From a checkpoint of a small masked spectrogram model: 3.46M parameters, width 256.
Rows from block 4 of a small masked spectrogram model, named by matrix and row number. Rows with one number belong to one neuron. Each number is 128 + 24 x the weight over its row's rms, rounded and kept within 0 to 255. All counts start at 0.
After each neuron's rows are labels from the 100 clips, of 14976, where the neuron reaches its largest size: "strongest on" is what is common among them. Only what is clearly more common there than usual is listed. The data: phrases spoken by 400 fixed synthetic voices. In brackets: how many of the 100.
# gate: MLP gate (model.blocks.4.mlp.gate.weight, 512x256), inputs 128-255
# fc1: MLP up (model.blocks.4.mlp.fc1.weight, 512x256), inputs 128-255
# fc2: MLP down (model.blocks.4.mlp.fc2.weight, 256x512, transposed), outputs 128-255

gate.66 [114 127  82 127 129 128 128 189 164  65 151 134 128 131 105 165 129 128 132 133 130 125 126 145 119 119 133 153 114 129  92 122 133 133 103 132 152  82 128  81 128 118  67 110 144 169 101 145 133 152 160 125 123 129  80  78 127 130 158 103 130 107  95 132 139 120  63 128 114 107 225 124  51 113 112 129 152 116 128 128 128 127 126 144 104 116 138 176 136 113 128 132  98 149 133 114 149 128 115 128 127 102 120 116 133 139 132 128 121 141 128 139  89 133 142 140 124 127 116 124 150 138 120 127 129 128 129 130]
fc1.66 [112 103 130 129  91 135 134 111 106 125 157 100 128  83 136 108 131 122 132 127 107 142 126 221 144 134 124 127 121 147 147 123 157 128  39  92 161  68 177 158 110 122 125 121 163 126 129 100 128  97 112 119 148 131 138 134 144 140 128 133  77 135 125 127 104 124 123 117 140 121  51 112 126 140 140 152 130  51 150 121 130 109 114 148  83 137 128  90 128  90 110 105 130 129 145 126 135 129 115 129 130 153 128 129 128 125 129 114 170 123 107 116 143  78 141 128 106 146 213  90 131 113 119  84 174 142  82 115]
fc2.66 [129 118 125 203 139 122 114 151 162 114 141 146  87  56 148 122 133 139 118 101 107 116 130 149 120 158 139 161 128 135 195  92 119 137 128  61 123 143 136 163 162  82 183 175 115 132 154 119 122 126 165 106 110 157 138 150 170 127 117 128 135 131 128 120 127 149 119 118  95 127  83 135 128  98 167 115 113 181 137 171 130 135 132 112 109 121 125 117 156 116 137 134 113 100 105 126 103 109 126 136 127 102 111  80 132 140 126 139 126 126 110  86 109 105  94 131 125 120 148 102 109 165 122 135 149 119 126 126]
strongest on: /ɝ/ (86); /aʊ/ (39)

gate.385 [141 102 126 132 127 122  98 138 126 121 127 142 148 130 124 144 127 140 141 123 142 118  85 108 126 101 184 112  78 125 127 140 117 152 127 124 183 108 121 129 128 104 185 141 158 121  86 127 119 157 106 135  97 170 128 141  97  98 153 130 134 137 111 129 191 133 153 127 135 125  82 147 114 127 140 128 129  83 177 132 143 135  93 113 115 147 139 165 114 193 129  95 128 114 132 126 124 130 129 134 127 126  98 128 175 125 133 129 123 128 137 164  59 131  61 140 123 129 124  84 154 121 141 133 133 115 139 129]
fc1.385 [156 118 140 131 138 147  88 117 154 228 102 144 132 161 113 123 138 159 120 123 144 128  99 127 133 148 132 138 101 127 161 157 120 120 146 139 118  89 127 145 123 130 131 161 158 121 155 154 170 106 138 150  82 154 162 163 134 158 130 140 128 142 127 178 153 124 143 165 120 119 124 126 122  76 126 114 104 125  83  78 121 185 131 117  70 130 127 208 120 151  99 138 171 137 139  86 109 112 132 143 161  66 128 129  86 127 129 129 110 119 152 128 129 107 119 146 139 120 132 149  68 128 142 150 109  60 127 124]
fc2.385 [141 129 110 125 104  84 167 125 122 135 144 162 103 114 166 138 136 131  92 119 119  99 128 128 157 114 101 119 120 151 110 151 128 127 128 156 123 142 130 129 119 128  96 127 130 121  89 175 119 132 129 164 129 187 157  86 107 122 154 133 128 144  97 132 110 115 128 129 124 148 142 161 143 127 104 129  97 132  92  93 145 125 173 101 137 196  87 165  89 139 157 130  91 144 129 131 106 131  96 145 127 167 134 117 125 129 128 109 128 108 160 158 129 133 138 106 185 130 125 127 134 128 109 167 108  61 120 163]
strongest on: /ɪ/ (94); /z/ (46)

gate.335 [118 130 141 127 154 210 134 107 128 102 104 157 165 115 100 116 205 186 118 123 126 127 123 123 128 132 123 130 152 146 102 129 120 127 125 161 113 117  96  90 129 122 126 141 164 129  95 129 143 157 168 135 132 129 164 132 175 122  99  79 141 125 127 128 128 124 112 128 137 131 137 137  47  77 134 110 129 124 130 167 118 127 130 137 125 135 131 118  95 139 150 105 138 126 124  79 124 129 123 134 118 184 106 127 110 113 157 135 130 128 129 182 142 128 125 144 133 147 138 121 117 146 111 126 129 113 128  74]
fc1.335 [117 124 112 115 124 134 149 126 128 103 131  96 127 162 126 149 119  84 158 117 128 120 132 123 110 128 139 109 112  84 164 125 165 127 184  96 145 121 171 145 151 151 169 132  65 135 134 125 109 113 121 107 113 100  98 140  68 103 125 159 118 134 105 149 147 135 142 131 130 115 135 156 129 148 126 145 129 132 129 127 143 159  86 143 172 156 155 188 153 118 124 170 131 128 138 152 128 128 139 133 130 136 165 122 128 130 133  59 147 150 116 113 122 131 199 144  92  98 116 106  66  86 132  93 128 129 120 157]
fc2.335 [135 128 122 157 154 129 161 133 136 113 147 126 122 187 127 129 128 112 131 115 139 128 119 134 132 140 103 138 124 140 125 119 120 151 123 129 127 144 150 117 133 146 146 130 115  98 156 130  88 119 111 184 122  45 133 137 153 118 140 126 135 133  46 154 114 124 110 146 142 120 111 154 144 146 123 134 131 124 108 140 129 144 102 166 128 140 127 120 117 136 110 124 128 135 130 129 128 117 134 127 136 105 151  91  89 211 136  98 176 148 115 133 138 144 176 177 117 128 124 102  63 125 128 128  84 127 119 126]
strongest on: /p/ (79); /ʃ/ (72); /ʊ/ (63); text has "pushed" (33)

gate.91 [134 141 136 196 125 127 140  63 126 130 114 117 125 184 106 158 120 131  62 136 132 112  56 113 125 122 128 132 122 146 128 119  84 123 135 173 127 135 123 187 123 111 123 127 121 129  99 182 141 131 140 145 135 131 126 127 125 112 190 117 135 131 141 140 120 127 128 121 117 135 162 112  76  58 156 126 129 136 141 127 137 130 124 119 127 127 148 151  98 193 195 109 137 134 141 124  99 129 161 133  90 116  97 150 164 142 125 128 136 131 134 127 177 122 110 141 122 116 128  97 127 116 167 155 137 129 133 113]
fc1.91 [198 148 122 138 122 162 128  97 119 128  82 146 151 126 106 130 176 141 122 131 138  84 109 115 124 111 107 129 190 131 123 130  87 129 139 142 194 128 111 166 127 125 119 135 124 110 101 131 166 130 117 143 124 139 127 139 118 174 183 153 141 131 126 189 144 124 121 129 140 113 141 141 106 139 145 127 115 113 121 136 152 151  71 111 136  95 152 128 115 188 156  98 120 131 154 113 136 132 113 106 111 127  91 132 128 142 166 128 151 111 133 102 146 130 124 109 127 182 138  67 127 113 151 130 178 120 126 101]
fc2.91 [113 125 127 120 121 154 121 160 134 128 103 146 118 108 120 130 141 165 130 109 135 126  83 128  99 129 127  72 127 136  53 154 131 132  56 142 128 111 115 142 128 139 101 121 199 134 134 205 143 147 130  92 125 220 130 130 113 127 158 142 150 108 107 132 130 138 114 101  52 150  69 204 130 136 118 142 138 128  82 101 129 101 144  85 125 210 130 152 112 120 172 132 127 132 128 151 128 129 134 133 129 166 113 128 111  64 101 134  67 130 141 129 106 118 132  65 108 127 129 120 121 126 128 100 121 128 122 138]
strongest on: /ɪ/ (81)

gate.311 [149 126 131 128 112 122  90  82 143 110 102 115  97  80  85 116 156 168 102 149 130 121 108 109 119 143 132 130 119 150 122 120 101  60 122 123 123 128 129 110 108 126 155 122  70  72 130 134 120 185  41 140 126 148 128 147 134 142 114 118  96 105 129 127 128 130 130 116 129 112 108 101 124 117 154 112 153  94  96 132  97 129 124 117 198 124 128 123 130 118 126 174 136 125 155 111 134 125 137 131 165 126 120  59 112 115 141 139  89 146 127 135 147 135 125 126 150  54 128 147 188 164 134 149 149 141 116  80]
fc1.311 [139 140 132 140 114  80 100 124 150 112 109 127 123 111  30 114 141 109 137 130 155  98 127 155 127 136 113 109 112 160 124  91 135 107 133 147 125 101  88 125 126 130 141 128 133  78 132 128 127 176  97 142 127 160 123 129 121 146  75 122 112 122 136 127 111 150 127 115 136 133 143  98 140  91 176 125 176 136 131 123 151  93 110 163 130  97 119 125 165 114 128 124 127 141 134 103 128 134 153 135 159 126 108  73 120 110 129 133 113 142 125 145 139 135 130 146 116 111 128 130 198 190 191 128 137 133 121 130]
fc2.311 [138 111 133 152 127 140 102 147 140 132 143  96 127 121  85 132 133 135 138 119 174 126 144 147 157 133 117 108  89 127 109 114 112 127 149 118 143  66 128 129 139 123 128 104 117  43 121 143 120 127 137 118 116 142 129 166 135 107 102 211 131 145 183 146 143 132 132 128 133  81 124 129 125 116 162 124 138 128 126 130 125 139 122 130 123 145 124 129 209 114 127 128  78  87 104 140 129 163 136 124 150 166 117 122 131 105 128 148 103 136 118 140 115 141 139 191 114 118 125 129 143 195 136  81 127 167 132 137]
strongest on: /i/ (100)

gate.316 [133 199 174  56 112 129 119  80 129 163 107 120 184 150 126 113 112 146 128 144 109 148 121  94 122 124 128 128 134 122 132 138 129 130 155  96 138 108   6 149  92 119 121 173 130 109 130 122  87 181 121 167 126 147 116 160 140 135 121 126 150 125 128 155 138 104  88  99 119 153 143 124  97 125 136 126 183 127 129 129 117  97  92 113 163  62 115 129 114 153 126 125 110 132 126 127 150 122  86 131 129 125 121 126 144 134 136 115 128 122  89 130 127 144 127 121 125 146 137 138 103 136 112  58  93 142 129 112]
fc1.316 [114 122 116  83 133  94 128 128 146 122 153 132 122 158 133 119 101 163 150 121 137 157 118 126 192 112 117 128 148 137  83 125 135 128  94 136 106 130 154 128  69 128 125  71 115 112 121 133 213 136 129 147  89 149 142 127 117 128 135 113 106 131 127 127 113 123 131 127  98 116 129  97 145  98 143  80 109 122 141 124 154 131 131 133 147 193 152 129  95 154 129 123 106 125 154 123 128 127  93 133 129  80 147  92 127 131 119 116  99 164 128  99 124 102 160 154 108 111 157 138 132 128 147 123 157 131 124 148]
fc2.316 [167 163 154 126 122 127 117 139 139 179 128 138 139 216 114 124 127 135 158 134 170 136 124 109 132 126 106 161 150 125  98  87 129 125 105 112 168 113  85 183 153 126 119 131 109 126  78 134 125 135 131  73 113  76 128 111 129 131 129 154 127 111 109 132 131 131 127 121  85 103 125 155 151  99 130 137 142 108 134 101 116 128 124 131 164 113 109 136 116 143  99  96 112 108 133 162 129 126  84 113 129 104 140 122 139 177 104 129 127 121 140 204 120 126 142 129  82 130 143 117 125 123 118  55 142 123 161 164]
strongest on: /ɝ/ (90); /ð/ (66); /ɛ/ (61)

gate.263 [129 139  77 121 126 107 117 127  95 116 138 133 130  87 124 141 122 125 108 119 126 128 110 129 126 101 112 123 138 142 171 128 129 126  83  83 112 118 129  66 129 140  66  83 164 140 108 108 121 163 127 145 102 115 134 107 109  69 192 151 163 128 125  78 137 104 121 134 100 146 118 120 124 148 126 152 126 125 154 126 144 125 130 149 129 107 121 126 133 123 159 110 160 121 123 135 132 182 118 123 126  77 153 114 131 123 120 109 129 126 105 151 118 120 137  82 144 151 192 103 114  89 103  99 126 131 106 165]
fc1.263 [160 131  92 187 118 132  96 108 128 134 127  63 141 129 139 134 117 142 114 133 150  94 130 155 119 130 194 126 125 120 127 115 140 110 133 129 129 176 102 192 102 177 169  83 128 142 121 126 109 155 128 128 138 132 130 124 134 111 135 100 129 115 128 164 137 122  82 162 128 161 113 138  95 163  94 131 165 114 127  80  67 113 125 156 133 129 104 127 129 161 101 121 131 134 184  74 124 153  98 112 116 128 124 157  83 113 125 127 126 141 105 111 127 194 124 139 111 164 106  65 127 148 120 131 120 165 122 129]
fc2.263 [128 155 119 195 123 111  59  87 130 125 169 140 153  95 179 132  88  81 135 131 171 130 143 129 126 123 123 148  90 130 127  77 127 115 127 137 133 184 170 142 145  68 136  97 124 126 171 128 135 109 126 147 157 139 100 134 145 148 117 119 124  98 130 127 102 128 107 157 119 140 142 122 122 117  70 157 122 101 134  76 129 131  97 130 145 173 125 132  73 134 119 147 134 121 128 110 138 142 153 126 109 130 143 100 125 130 130 100 125 156 132 128  86 118 136 133 126  98 131 128 131 126 117 103 180 145 118 114]
strongest on: /p/ (100); /ʌ/ (36)

gate.345 [117 149  97 110 123 125 142 122 154 101 109 134 128 128  98 140  42 191 128 124 163 165 119 127 166 128 119 118 121 144 125 150 123  93 124 139 111 129 116 149  75 113  91 121 130  94 109 152 135 144 121 160 115  71 135 131 139  76 112 163 135 140 105 141  84 127 153 134 130 112  48 126 114 139 167 114 110 138 133 141 134 223 130 147 160 130 123  61 122 169 127 128 131 116 124 147 160 148 121 122 139 130 138 141 126 129 126 144 124 157 129 132 144 182 128 137 136 113 127 120 107 134 127 183 176 102 128 120]
fc1.345 [135 133 114 123 143 121 108 155 127 170 138 152 112 169 137 135 117 110 128 115 128 202 128 127 132 146 105 144 119 148  99 158  89 127 123 128 132  96 131 121  83 115  83  94 123 128 129 140 172 142 127 128 132  79 159 147 111  95 125 134  90 141 146 137 106 129  81 102 129 127  94 128  99 134 126 104 140 125 127 136 140 142 104 143 139 176 128 128 131 130 116 130  98  91 150 183 126  84  53 131 152 136 165  95 124 157 122 144  99 132 129 131 132 119 144 128 133 146 126 146 138 120  66 127 128  99 104 137]
fc2.345 [106 130 125 134 138  85  89 100 147 134 129 139 106 126 131 147 119 124 145 103 149 133 128 162 127  94 167 128 130  90  91 136 123 127 132 121 120 179 132 123 139 119 174 123 134  93 125 133 111 158 147 113 142 116 115  84 131 141 106 128  94 128 139 122 171 144 128 142 173  71 116 128 118  84 153 118 137 183 150 128 133 132 158 143 131  94 127 128 113 150 123 104 127 117 121 116 148 159 137 125 105 149 105 141 131 149  97 144 111 112  89 131 117 188 150 122 119 130 129 128 157 129 118 126 202 136  96 130]
strongest on: /ɝ/ (87); /v/ (68); /ɛ/ (66); /ð/ (41)

gate.82 [117 128  97 135 139 109 142 128 157 128  92 115 189  63 133 118 168 124 124 127 153 137 118 121 100 153 138 130 130 121 137 108 116 108 132 134  76 135  95 125 128 129 122 102  72 122  92 164 128 122  78 137 127 124 132 125 110 133 107 118 156 130 104 111 160 112 185 116 157 140 117 117 136 128 113 113 146 145  59 141 141 127  98 126 136  91 177 131 115 133 133 132 128 131 128 111 141 126 165 155 149 157 109 116 128 131 143 143 128 154 117 143 140 117 133  76 121 129  96 128  93  97 147 121  83 128 150 148]
fc1.82 [128 135 129 131 122 128 132 122 143 122 125 124 120 130  73 127 149 147  80 147 139 132  80 131 131 125 100 142 129 145 126 126 128 129 133 128 131 111 112 133 130 122 182 133 164 124 200 124 129 111 128 121 132 124 135 127 130 174 128 133 128 128 179 116 115 129  45 128 127 117 128 124 147 132  75 130 132 160 109 141 128 165 175 120 215 115 107 109 128 124 126 143 119 167 126 118 128 137 128 117 142 117 132 122  86 146 142  86 126 127 124 128  65 126 232 143 132  97 128 124 146 131 112 166 138 153 124  79]
fc2.82 [154 155 165 132 151 141 142  96 127 156 158 121 131 125 128  79 122 115 129 129 122 130 124 112 130 131 124 199  82 143 130 124 150 129 132 132 111 128 129 117 106 110 134 130 155 127 160 119 188  67 141 124 193 127 127 137 149 150  83 119 148 139 140 147  92 136  84 130 144 120 140 137 129 108  67  94 117 128 163 126 116 137 127 135 163 134  85 125  93 159 139 130 117 126 150 120 135 148 176 154 108 115 124 123  82 118 126 148 145 125 123 113  78 116 174 244 117 142 145 132 121 125 142 151 129 167 117  83]
strongest on: /i/ (67)

gate.423 [133 122 124 164 129 157 104 116 128 153 139  88 126 127 104 145 132 120 143 107  36 127 137 124 129 112 128 123 130 142 127 105  83 183 129 182  84 103 142 172 131 128 127 127 129 150 105 129 172 100 130 135 115 131 126 130 160 154 140 145 168 126 134 120 126 116 136 125 169 135 185 129 130  98  88 166  97 124 109 115 137 141 144 124 115 145  99  88 110 129 118  72 129 132 111 122 135 126  69  92 131 126  78 137 117 117 127 129 128 125 126 119 111 128 173 163 136 203 142 122 128 105 124 127 121 117 118 129]
fc1.423 [ 71 138 138 108 113 121 130 125 176 132  97 119 136 123 117 124 150 130 130 116  84 128 136 129 129 129 127 138 142 132 129 125 153 127  88 152  79 147  94 131 116 115 125 108 131 120 133 127  91 128 127 105 183 200 126 124 152 129 161 125 126 112 130  91 161 134 122 121 129 130 129 129  66 122  70 131 121 129 144  94 121 164 121 162 135 116 126  88 128 147 148 125 100 104 147 160 169 123 131 114 100 119 118 128 109 167  79 128 127  75 146 128 157 122 143 153  45 130 145 156 105 112 141  96 145 122 126 124]
fc2.423 [179 127 109  92 118 135 168 157  90 121 192 118 114 154 126  97  55 127 133 103 131 140 143  64 121 188 131 140 132 150 155 144 128 127  97  81 138 128 128 112 181 128 133  79 141 159 124 100 170  91 177 138 123 128 121 141 148 137 132 110 121 127 125 122 139 128 125 147  99 144 187 116 102 153 132 114 142 166 130 166 175 121 109 128 108 163 124 126 131 107 120 166 131 128 125 137 141 108 153 130 138 114  91 118 137 110 141 112 144 124 108 152 156  98 154 128 158 124 151 144 154 121 113 129 133 111 144 148]
strongest on: reverberation (70)

gate.425 [107 136 118 133 132  79  81 101 120 140 151 149 137 140 126 122 111 126  90 117 128 150 184 108 128 103 104 134 128 163 173 109 116 147 147  61 157 127 128  94 137 162 176  96 161 125 115 124 128 163  94 122  77 170 127 131 117 110 114  79 123 119 144 142 134  34 123 133 103 143 126 115 125 117  89 116 135 117 128 117 125 132 110 106 154 104 127 173 129  59 133 119 160 129 128 161 120 137 124 131 152 134 126 154 124 125 133 109 126 123 110 151 118 109 124 126 121 149 127 120 141 238 161 129 106 128  55 105]
fc1.425 [129 121 128 107 129 158 165 129 115 202 107 111 125 132 108 111 124 131 133 126 123 140 128 111 168 151 132 130 140 110 161 135 122 105 129 127 183 128 128 146 128 118 125 121 119 135 129 140 119  95 158 127 145 129 119 144 129 130 125 125  91 137 129 147 131 124 116 123 167 106 141 135 147 131 111 130  99 108 103 136 145 126 127 157 147 119  89 135  96  98 128 127 128 110 157 135 158  90  92 126 154 134 104 130 144 110 167  93 100 141 110 112 136  98 160 131 131 130  62 165  68 131  85 168 129 117 105 105]
fc2.425 [116 135 149 100 123 129 141 123  97 133 123 127 122 102  77 120  95 170 137 112 144 116 109  93 132 133  93 125 135 133  71 129 129 125 107 137 121 148 144 127 140 140 128 116 148 168  95 128 124 149 149 151 142 177 155 153 128 122 120 128 127 135 123 161 132  59 123  96 128 142 115 139 126 141 116 126 116 126 132 101 120  97 205 116 158 125 150 131  87 115 128 134 143 127 129 109 160 112 124 142 115 135  25  99 128 132 127  64 153 121 128 152 126 137  95 137 144 152  92 148 120 150 112 128  75 122  59 145]
strongest on: /p/ (64)

gate.397 [154 134 125 136 136 168 129 108  97 145 128 171 128 118 175 128 135 140 128 108 120 137 122 136 113 112 147 123 181 201 131 137  94 127 124 128 123 126 128 132 116 165 114  98 147  95 112 146 154 123 190 132 128 134 102 148 182 123 142 107 123 113 182 110 135 108 128 137 156  50 163 127 131 124  82 119  97 173  85 131 133  83 196 128 131 143 145 141 114 124 113 120 115 142 126 128 128 128  77 123  76  89 130 126 121 155 127 106 149 119 134 127 153 122 124 148 108  87 119 119 121  98 129  85 160 167 111 109]
fc1.397 [119 130 122 121 130 136 128 115 126 142 140 136 133 123 164 129 103 127 127 128  83 144  86 135 128 131 136 127 133 143 135 158 115 122 100 105 107 122 143 149  90 130 134 138 134  89 147 158 124 130 111 151 119 168 139 124 157 111 134 112 130 146 103 118 132  74 132 147 163 122 127 137 135 165 109 128 123 164  51 140 185  10 133 128 128 132 130 130 134 108 125 125 115 123 122 128 133 124  90 131  98 122 135 125 168  64 118 141 120 141 240 128 152  94 126 139  79 162 122 129 105 134 134 130 146 124  96 105]
fc2.397 [124  56  86 125 132 148 128 127 189 143 106 159 157 151 121 122 116 122 117 123 105  78 131 132 124 145 146 109 128 145 149 147 121 145 131 124 115 143 110 143 146  90 138 155 126 174 122 100 114 103 128 128 117 129 102 129 119 111 157 125 130 133 113 132 116 128 127 130 139 119 104 159 109 117  79 126 132 145  79 128  96 134 139 130 173 135 135 122 113 120 165  97 130 125 131  49 155 128 130 129 108  82 120 131 123 127 116 133 109 171 128 112 174 129 120 117 137 130 128 128 120 165 168 133 141 137 134 187]
strongest on: /i/ (94); child-like voice (63)

gate.105 [126 126 124 105 175 139 128 152 160 149 170 129 109 152 119 177 117 132 131 134  90 129 139  52 113 156 129 164 106  82 179 147 126  97 168 126 114 127  79 146 122 120 128 135 120 131 135 103 109 146 165  87 114 117 120  93 119 128 131  86 134 132 107 142 135 128 109 127 139 140 128 139 123 132 129 141 172 249 126 150 122 119 141 129 100  73  96 161 150 128 106 104 136 129 168 128 142 112 137 136 126 130 125 131 126 107 124 149 123 130 168 123 142 173 116 105  77 120 108 140 131 132 115 104 118 128 163 155]
fc1.105 [116 136  96 117 120 121 130 116 129 113 122 136 137 128 133 144 148 112 152 134  73 137 127  95  74 121 147 171 129 109 120 216  85 173 145  99 128 128 107 129 150 108 132 135 188 154 100 136 117 137 143 127 100 147 144 102  97  91 110 135 136 133 128  76 128 130 128 117 112 129 100 144 122 134  91 127 142 174 136 133 137 128 131 155 121 119 141 129 128 199 127 143 106 128 140 117 133 123 112 128 111 129 127 160 128 133 123 127 115 136 128 195  67 140 162 109 129 117  76  93 133 121 170 147  95 129 105 183]
fc2.105 [129 151 182 122 118 145 134 112 106 136 120 150 125 182 148 134  83 104 127 141 142 133 126 131 105 129 124 132 127 139 105 122 127 145 143 125  96 159  94 127 159 132 122 148 133  82 142 139 131 110 137 136 130 109 141 121 107 139 121 141 135 136 130 104 122 114 148 153 105 137 164 132  80 132 126 111 121 110  94  61 141 108 177  70 163 137 131 132 113 124 128 116 132 128 126 135 126  78 175 145 136 125 120 127 126 131 129  40 129 138 124 135  95 137  88 157  58 127 133 112  99 106 176 168 122 121 120 181]
strongest on: reverberation (60)

gate.418 [147 122 132 102 111 129 129 156  50 115 127 119 132 126 123 128 105 157 152 125 130 112 111  88 147 128 160 158 113  99 122 147  95 115  74 149 138  81 116 141 140 117 128 113 148 134 129 107 135 105 147 112  39  97 128 127 154 100 141 190 134 134 112 123 119 131 128 130 139 174 136  85 134 141 135 123 126  88 211 121  80  90 150 128 150 128 161 129 130 110  76 105  99 122 112 150 128 180 145 128 141 125 115 106 126 124 132 146 132 133 166 120 112 118 115 147 152 154 151  85 137 125  98 134 136 158 127 148]
fc1.418 [128 131 126 141 184 143 125 109 131 148 163 130 105  90 130 161 131 128 131 126 130 203 132 131 133 130 121 113 126 149 128 137 173 127 137 101  98 153 133 116 115 139 134 191  87 124 111 115  97 100  99 173 210 122 136 135 114 129 113 103 116 120 132 128 132 120 124 128 125 109  90 138 105 129 106 139 119 124  45 174 161 140 131 130 128 107 100 117 109 123 154 121 156 133 122 112 122 111  99 134 126 125 164 140 134 128 128  36 117 134  84 131 111  74 158 127  99 110 130 131 135 129 175 121 106 124 130 105]
fc2.418 [127 134 154 175 213 113 127 118 129 127 123 112 111 117 117 149 133 151  33 129 127 152 130 129 183 150 119 126 127 140 111 133 149 137 113 107  95 137 138 101 133 149 155 132 136 130 117 130  95 104 104 136 147 105  82 197 148 129 105 113 128 148 139 121 109 120  85 133 146 107 152  74 129 128 142 155 125 109 129 122 112 116 122 106 132 130 127 134 119 122 129 128 139 128  77 136 127 139 128 149 107 106 149 134 133 122 126 103 107 141 131 112 103 117  96 150 126  86 151 126 171 120 124 163 129 111 112  97]
strongest on: /ɝ/ (100); deep voice (69)

gate.147 [143 130 138 136 124 136 128 121 127 128 128 130 132  97 160 162 118 126 146 125 110 149 114 149 118  84 128 125 206 127 130 135 141 170 129 128 152 110 111 110  99 134 165 128 157 121 129 128 124 127 121 149 141 134 128 129 129 128 128 123 133 125 107 144 148 110 209 111 167  99 128 104 148 129 127 134  68  63 149 135 110 159 112 147 123 128 103 132 125 128 131 144 128 115 103  83 127 156 169 187 128 127 117 124 165 139 124 114 120 125 140 126 128 115  73 113 144 125 121 132 128 130  79 173 128  93  93 168]
fc1.147 [127 131 136 227 128 135 133 124 125 105 162 133 160 104 147 126  94  86 128 169 127 125 118 170  71 122 109 154 134 128 184 126 151 147 132 146 128 109 129  92 119 129 165 103 128 138 146 158 148 117 111 119 125 126 135 164 213 117 128 117  98 130 137 138 131 123 144 128 127 113 122 127 179  84  97 185  97 101 141 125 119 161 127 198 130 123 130 156 112 141 124 112 113 123  82 120 125 147 142 156 128  86 128 129 138 120 128 128 132 159 110 128  97  90 126  96 147 128 122 161 128  85  59 180 143 125 142 132]
fc2.147 [ 90 146 132 163 199  94 130 106 130 126 142  82 105 140 127 127 141 121 143 138 121 151 129 120 128 124 123 150 125 122 118  89 119  63 123 120 197 124 124 127 144 146 146  82 113 128 181 132 115 101 105 121 140 152 124 123 130 129 128 144  79 116 138 124 104 122 114 159  85 127 128 121 202 134 166  83 129 132 105 121 120 140  96 128  87 106 109 140  91 176 124 128 110 122  80 146 133 124 136 128 118 128 131 131 105 127 129 130 124 169 129 146 153 128 123 111 128 128 152 105 153 137 134 122  87 135 165 118]
strongest on: reverberation (94)

gate.212 [128 166 122 139 153 129 136 159 119 139 155 128 180 136 125 118 240 169 120 124 128  76 140 133 114 133 133 128 169 113 114 129 133 114  94 130 170 116 103 140 107 118 155 137 101 123 127 201 127 166 152 128 106 115 123 128 130 128 212 129 127 120 104 131 143 128 225 144 113 148 103 140 137  96 149 132  96 124  54 133 144 121 109 149 132 125 138 142 141 138 127 132 129 107 131 104  98 129 125 128 118 125 133 145 113 124 132 123 110 155 150 140 101 138  96 128 129 124 124  87 109 128 113  92 128 124 138 133]
fc1.212 [153 123 131 125 127  89 122 139 105 105 112 125 113 131 120 217  95 151 128 123 106 131 128 144 127 175 144 141  22 129 159 111 113 113 150 174 114 169 179 142 129 132 127 138 125 143 102 163 134  84 127 154 146 134 166 150 136 123 116 133 143 139  86 111 118 120 137 107 150 121 119 115 131 122 120 132  83 121 107  54 140 135 171 106 128 129 168 153 115 129 133 142 144 124 118 168 127 129 207 123 121 135  63 132 150 123 161 103 142 120 130 127 120 116  98 133 118 120 133 127  75 158 139  59 125 139 129 134]
fc2.212 [119 141 134 115 138 128 128 150 145 188 126  87 175 116 127  61 203 124 137 130 123 142 126 151 110 120 115  83 149 115  89 123 114 128 109 126 123  96  68 145 127 126 130 130  97 135 131 133 106 195 137  93 137 126 128 125 142 178 118 139 140  87 165 117 128 146 181 105 141 118  74 156 117 120 132 138 128  99 127 153 138 132 127 158 134  93 125 103 133 137 155 127  44 121 127 141 128 164  33 128  96 128 178 132 106 112 114 128 119 139 114 106 102 132 121 131 186 120 107 116 138 110 117 128 130 136 127 137]
strongest on: /ɪ/ (70)

gate.131 [128 161 151 115 128 133 127 164 144 119 128  71 127 131 167 200 132 127 154 111 125 174 134 169 131 127 129 127 126 129 103 129  97 158 136 217 161 117 113  86 125 119 126 128 199 130 109 152 102 128 128 129 132 122 141 124  73 119  99 128 136 155 149  94 128 100 128 144 128 126 124 130 126 123 122 182 134 138 120 144  76 160 128 126 149 146 117 158 120 127  81 132 129 131 132 175 136 144 128 129 152 141 120 124 179 124 129 128 184 139 159 128 139 127 141 118 128 144 124 126 139 111 131 122 146 150 102 129]
fc1.131 [ 60 128 138 145  94 127 137 123 143 129 154 128 146 112 119 110 128 126 113 105 128 123 125  67 186 129 128 148 105 120 129 124 140  84 135 112 124 136 143 145 112 128 131 124  88 132 170 105 173 161 131  75 128 140  87 102 129 142 154 137 123 126  94 168  56 138 128 121 128 127 119 132 125 129 124 135 128 176 128 128 171 134 127 132 126 115 128 126 143 139  88 126  95 142 127  79  83  91 128 129 108 117 124 125 106 136 103 129 188 111 136 131 125 134 107 125  91 129 131  93 136 166 195 128 130 125 142 136]
fc2.131 [127 113 105 134 123 195 157  76 103 127 128 147 162 128 132 118 163 129 121 126 102 103 119 105  84 122 127  96 127 133 157 128 113 133 126 123 120 114 124 110 126 119 137 166 131 177 165 146  92 124 127  93 125 127 137 173 206 109 129 132 128  82  92 129 132 128  69 134 129 106 144 138 125 119 129 161 138 125 152 130 173  93 118 138  98 129 128 142 169 140 150 125 124 106  97  83 116 122 127 158 122 150 138 123 117 118 150 115  57 132 107 126 138 119 218 140 127  76 108 167 143 143 128 135 125 129 125 160]
strongest on: /i/ (61); high voice (54)